Weights of a small self-supervised image encoder.
Model: 14.5M parameters, norm layernorm, activation gelu_tanh, num experts 32, layers 12, width 160.
Data: trained on flat shapes of many kinds, plain or patterned, on busy backdrops, 48750 training examples, 85.6 epochs.
Rows from block 7 of a small self-supervised image encoder, named by matrix and row number. Rows with one number within an expert belong to one neuron, the router's apart. Each number is 128 + 32 x the weight over its row's rms, rounded and kept within 0 to 255. All counts start at 0. Numbers have three digits each.
Before each expert's rows are labels from the 100 images, of 14848, where the router gives the expert most weight on average: "strongest on" is what is common among them. Only what is clearly more common there than usual is listed. The data: flat shapes of many kinds, plain or patterned, on busy backdrops.
# router: router (model.blocks.7.mlp.router.weight, 32x160, trained with AdamW), inputs 0-159
# up: expert up (model.blocks.7.mlp.up, 32x160x160), inputs 0-159
# down: expert down (model.blocks.7.mlp.down, 32x160x160, transposed), outputs 0-159

# expert 27
strongest on: count: one
router.27:138110083195090095132136139160181119131090128112134189150030093097140129113202129110135130153174103109134151125162105142103116103125172095134174141165121154088177121152141080114169082119098094123110146202123154162106103157153169082091152107137080115127185123146115105128107198139111142149100080114151166122154099123077122116093165107121168109130185174167108185139070192112154159126172060126127134108121182146115140134175172147123175121109131118085126090099142116130128203128096061
up.0:194134082159146131155143119165131147102077153076122155179144148128172139134179121094072134128134091169126098130128092122090128158127187100111177152176131136143150044139212090184166131109103135104107145133129173057076105172154126080081126087118131155100074193173180126118111184122098125129101127148144160157161109085110115087102132105100106153170069088125127137125142107143085175104094106063180164125119146122133176122164125087140123174090094094117167123151110134132125179156086084
down.0:133135043152144066144130140134100067128075088095109130140174138142105165120183171106082182146110112144086088163060173134088203119140150093104171060150125137116129123151188157151106093108113109120188111063106163137096133160143181133159180101172140153122135167168144066141096171178147086153113086110114142107094071149098149105148126134145132169080128130082121153139152104123132118105179079114154123112158138084075101162135080092113159097112103107109199114176115161117141145156120114
up.1:082151149130146151053098124090152090106165083104152160132129124086116131161107096135126100098119164113147093146136068147122102051095080124136112095109112108068129136115106165148099192136100156051114159109126095186149105056096152139150134180164150143163125106159135123121100188139077097130129129086140133159128135133180182158179107138177140126150107182109130153105036117107148152155114138146162155210108125143117096045148053113110082089183140141137162139095159133152133145138087119
down.1:171163143149070107148182105144153142132147105117183215072068083118169156096125129133158076140149154163076153173222128066185085160107134129106083144094104127131165077130150127131150138139106151164142159151142079167109124129096071088045139121090176134123096161172152130127140133095085160112133140144101076133098145124151177114106126064146097100133141112135143156146109132178063144106103125126166136137092130192097139092120128172176104108097133073149114094179085127135153152157149141
up.2:133123095132127071148125154114154190147076215100095141171095164115155114120140160102163118135129101172112099070110107097051126151148151101162144138074142145125137095071102139115191122133094117182130093164146146076107127154133138069115154091073105090107122163096190080183135132111135178130126118126116089131184141118139106112138045137127094091129153068217122148104117146063090133090112132087135113136150104159107168163092137138133164141140106097103148143104139081131201197134096132
down.2:110090131115133030134162113154101067147104097112193153077139103146079149134132125101078162172125175087106092153077145121175139098131158144160098106190127145168063134145133186134150101159188130139154144104129172121114073138123151106151123149137111136116144099162124163113121194135087123159126120127158129109051133156065161107073149143125121142071125084066143124139134124115146120188158116136137094128133116156137151054148089179161149165131175138063164098159118143053101121179074129
up.3:082109161150092157135099086069147154143140090203137151131125085120127108131109127163189107148160165101098120164124062197099178100157102112111160124184138174117097149169112100119154171088185139163071110134145114173104103153138171149121122159117049123127146156124110065079044117126080113149089119148134135082100111152101137073143116146161129116134194192131124187080082140108150109123137078132134107114124133159159116135093119123090094141048190128120105099111116160144101143112194146
down.3:132195183119078146097154144181072120172125120104159125148110169102097138098107079124147157135141140146149163164157146096144110151138134122134146102095129139126079091073123181154106096099109130149116132081146121140126183169059178121077157186116137128117116069136166148103098144150113113062150157120142125132148161088112099102059152125175137191147118197151097076141126112188102125152078163081121137091119204169127127084154103155158074111108097095108089162109146095173189111074072147

# expert 4
strongest on: count: one
router.4:182124063194109058174166147121123159099128112088099121130136094157168115128133073160128161219151142109109119130113042177126073160104129112146147119188135133088125111150138127128155105126104092134108095127125106151160119080151117131103086094157114047118146086131061117168087133183112090152147127155135129094156135122110092087085130134166129143087082136140169117148125154140172198105131069109115095159173060135114164084184141126082085155162107171135142120135163105108160149097078178
up.1:096129208122143100103125157129127114095123142140162094117130113204108111133129130140163079126154172161157152146047099156172160175069118181163131113140131100107119111093085086106131112062129201086142110160108102113145199135088144165170132101080128114163154142108102199210178066190107160117160157098142107136130118108110098149184099069113089101153121096101176084152161153104107118127078141163168117101181098139108143136091110126136110160106161124111128136147086101100137072083113115
down.1:132095074104097084122072156156114166180144167122138172111139105151161108115170151155127146125111126196088197128071097180145130129092074159164121078179095193193097116143089160110108137139138105117121113119115072113144181122156057159113134150125127165135144148117107107134130118179116102143193147125204133140113154133170102186116093139081153132170117152136113158185075147116149158123129133047145102126117153081140110092184049161123153174181156106167122117117148144100141090119085140
up.2:136150092174107098152105107157142101130096211123115050165074106165156096152179154120151166169115154139108103167137127140145085138153124155076134198157149127074121098068220102117170107150121126163140127137120152098161148138151118060104120074099105102109143137105136110199158155137177134079146113152131123093157166161134146052091078094130087179106094104148067124114100128107104139104137126110138114072178091124119121106140178132096169098153194135150162119113177151094077169130094115
down.2:114137098140195092139204126095195182153144157076149104127077130172109110112138151100090129109143105077170118144103156058111155146134116132090137128088108102140193115155115073092121119133073135079173171119094109077098160182096115132079109116157106109084137203159113149105104118136155127128151143121148103106137163093149119145128126167143159131151152136123164186121202107041074108136194106107123139118127147078103123146101138170119133151042103123157088122182158118085161150149178104
up.3:140180079165112089162076123122177122123049131120097190136166109148110159079108127160151112118158109067151161118130112137137094105083181145155090147212158098084154190165167127092117137121122166085091114129141134127158158112121104120165185182178090121118137097144068129061129104161102156089089129156173153116144119142031124111155120117090108164101100186138139113117153131122187128168092174117117148177170118132096116130136115095078143062165157122113129149119125202105128090150100128
down.3:221180114168130127111155130145129150183111131117085122098113091095173153142159130119082136105146101115130120136186139080137116184130120086146151104115076137077131128067138120066133144090099142108126180151083096118136148200139109079108133128137122113099138151154170140079095162160180166137141080152110180156178122083112103095068106082185142124078152168146107108121148096149046105119130084132151158085152196055079090146122145124112114108108101129136153164146107160154143214128091125
up.4:165115130124157178123119081142133158159159095076108098126154184109155109123108211161129079130165094143111107110108170151179172176133129084165156129069128156115133182156115190108154131126122083097110168101113085091166108133119141100066149147130165091115186100051177100164096173098121082153091178105123115162158165139115122178174171177123111168161151135131126130117137153138114047126158147095126158191090128091153112118113118130133154177096107054095134141125126132192109112097189133
down.4:090126147111093088135111186121075199152090107146162159147123173138192158123110141168098179111131119156169160117148130121108063140110135150116140125121094138113068094118063143124128180201169107137122157171134107134155176134118086130132208153129160099108092130047101174114113130089141148096131134134151093141099133102075128130081171155131124096129129164104159124123156157159176134104061113139161156099062167129159075141114122131125095184120130175105127103110115107098244061122148112

# expert 9
strongest on: count: one
router.9:155131096201077099140136151097157092146076195105070155132154123125124109138133142084097144140198081094167111190118085158111104123153172056131192147183162144082153074097220098128120096111097142180079126134127142090128109104120154083106140083131153130131191144099117106191110210155163124121107145146108137109156134134085146129089072118175166157153119115144116125108125121146152148080189112085194123117186099180132144113132126107103169135172138116119133090173154145140135123143136121
up.0:127128128135168117138120053094114138162124130141157173063123144124162178147184116130105114097115139176110066124142124157111159118146113119096158105126080141126126208130173174126092121157108121114116179133152154168121182136113152139108097100121127096133065127174161066076111219116157116104089087089161140165089142157100165130151079162088139092088103118136203119094115115145207092119125154170100139097124132093160112119197155100130201111139121112087096196119091150123093160192107129
down.0:122109121124111097114163213144140109118107100121074135182107113095119105170154143137101167119129149121141186101100136137077161112105146140154140134080141129143114191126118137094074086074122094100133171113141125136119173131162218162160107094157181118158204133131082144108090141124155101170134082128134159117178113125119041191219166145144110056147110148098099222116172100123117106119180155092164150130117141085111088144168120137134155163069123110081122147149137153110130096107115112
up.1:111107143083177176199176111112152084088156124108150122143116150146177133125124093094150119133095079090166120133155169147108174160150148098112069080147169120128129098065088175108118090110113075180176147156132115183114120095138099124135145192101070152140148143146187123164124078126151146173165158120145092145129143049158175127137120088105078128149162097160098148110150083189113095110112098150169151095136110106155110140121139137082060079090100089189126178104152139170136076090101095
down.1:123098195125163141133105123178117127137164132096099152088181145084151173078157157134124130086166111110128113108054113178119075154092081150142156113119124147068152114088109127142107141157131105116084136141191140126113108137143099122136094063108168127162166108128056109077115178097120142140049158132110177142065105150127136183163094165147102153165125067102114114143095124173171134164109085154081097109168086115118186169092137119145192146077164159133076158153122156181149186139126087
up.2:110138115156132117123092139146109131123140096127194154060179120116076129115107143169133138119144176124194139151122089094105129109155136098163121082099131085042113115145100135084132120114121081102173104132122186070165143152127110172140178108103143116134091112154211101143113127151164064157086132134142076145034099130136078105161136118156111139146093169083087097192138105141141123182054081109136080109155079117114152172152179087132148174118130111148097125151118165110163099207115119
down.2:109147139107134122100057148141147126123098124153103195114132147157095129114154144147081064187108145129072073171145109153122145166115123120055085181198137130102152146143136058123125186153149171098144177075126115111123097146092124134153097116137070138172167129106086159096085125129132160128127136079095144135118128083168106135131188121168084135162116099045117174132132100137087104121146170116082120120119161084106179188168174121101115141088155138158153130102111169238140122120160162
up.3:187160132109109144156125177159136156200065123145124136134057152129136153154064173106072114143129095121102106080140107155174141130086198162170147161202143132097127143169152112117151154148115091103108131154118158087129113131115095149057159139105131118126129179150087129110114166132120108144094128133186134170167164158109153108112099116132182125084140132171139123152149152071108108174172150118133153113136086141140135122152070080158144112165138061117129115098165148078176227170038142
down.3:127095118179157105140168162122034116107163078065133173132103101095118136124179111124128136094166122144158135149088151143191153127077146110141113115095142102192090129134147171160073145107066149123153101133092121101124116194171127103161134143154144171101119105161138082164161142107146072108109106158140109115108128170101146142137114130144141127057094095163138096179147182101145104155124126132107188146054115103072134085062065146126154159097077176120130153161091078145085107195125176

# expert 16
strongest on: white shape; its colour: white
router.16:104079127190158114162168120131155132119032122100129135161144123170128138125202183125106082146114143097119097106174123059090120164156113157144209150127142091130141140094175030134190102137075081143112152138074129111177132137152161083131122135181159166097117120149074111152145112117120146128094124176110090137152139132137074122196096093139166175084141074124138106138179128102103117057166110128173094118164129065125110108146063134090146103097116116113126140118165153123108129142098163
up.1:153127143145117203099183050120140145154204139109107101125129157113146072083133175141139075130106146106129091066198069115122143121100060116187125079128122112164170205156120112136144121143167110126130192151097100138089104090137162141116126149101105126139136141104111133131119124055147124108141128099083065179173120114148119078113088063116071105124191089148196151131150083146097167144121138089146112083163168148145157157156162134138117105085130158123069118120109097162132160173114118
down.1:114167106115151129132158131040114158170138171153150134153144093109177121181088084084160145137132173070104087116148147131153156120130134123180192111177167170109072155137157154149130154074134090147118146127134203126108173126093140135139112115147083155186111085165150150140139196163107139071177125075120131067169161170073123089130141145100124127159114113148143116177122114146083121130185147118099133114176146206134107176111129116190085088146125075145157165135102122093106148151049125
up.2:098111102111111136108084080118105113104145145174102139146128135153149150111128120132183121106111066138160120082170110171107090110102166071110160152184158124156149138148143117159136141162124111071138116097127115156074159099069195082136148122117132156197114092115157151119121120185136176179118201113160153177121092112119117091126161087147146107048144155077100118058183118169162097131127145187110103138130226140146106113136141120216118139101120174120161105157167105109120093068153166
down.2:130141150113076167122148119078127144110094084166146184124159108112057148124120159148100122093141099109172162149158157152146101125145173092122140163120107144149147181127137196132139168138180116124105157110192142082141099140097121129103168076029166109095134108118153135187098113000109089116126132137129104154146109129103141147158082091144167147136169196094129122176182118079147105112107124153148176134110147130139135130096135123190154082048135105128110111105078124083114087191117145
up.3:168133103193092121178083089128097096140113110119183083107082130150146124104124131103091135147198113125166093124085148157110143162146134114142087130147150139094069118164195082147113133166154124152095084149167078043115110108119125138043129104063125150147128134116123138156133132141079136099139129179097159102167153161089171108045126144135203138185105145116122114164123201148061163116168124099102120104123116144125155094170138097065126123174111153134187165109143171123086159149111100
down.3:202155099166149106103147130141103135104070124109145152141135112119133197147146136122107066080126171147120102121156100162123170132116191169119160136157123107134174134100169149107133125076093108071085165100061170146126164167165168108181167156163150110110110157157078126118103166097117076107068132115185076154151110177092111104147125171109126098127115146089156176164151100138104109177123118118194134119060138095119105136129086121140193191050122124166077111141068129132139133070122100
up.4:090069060123096120100160145087148175074153154152078091152143117141167134115148104105166169150117135084089105148125093083133136125073129110102155136119170182194121125110112166101167147092154081184157143063117168139060170140115186133137127092155163134204209150155165198118100168143138135169103142103097139136142103141049080108169133127126103107063114141147141176146106105145089098130094075083173118124101149145110088167141125155140124094147146160162165147172114135168159132144119139
down.4:121119163068091097077094081148144187135152162205145136127170140152106135158111131133101081140125124078090097155204159146158132060081133151114139122121147117084129076109156187175152135111115126146178119146133118096086085137151082108080101180141117094093109109110128171198086127104195167134099149123065106148121123144093101123159165129105129151186133171124185150090138111108096147143139095118119210129129070118107087093103161146161144067149116159153093100108144066133133071113170150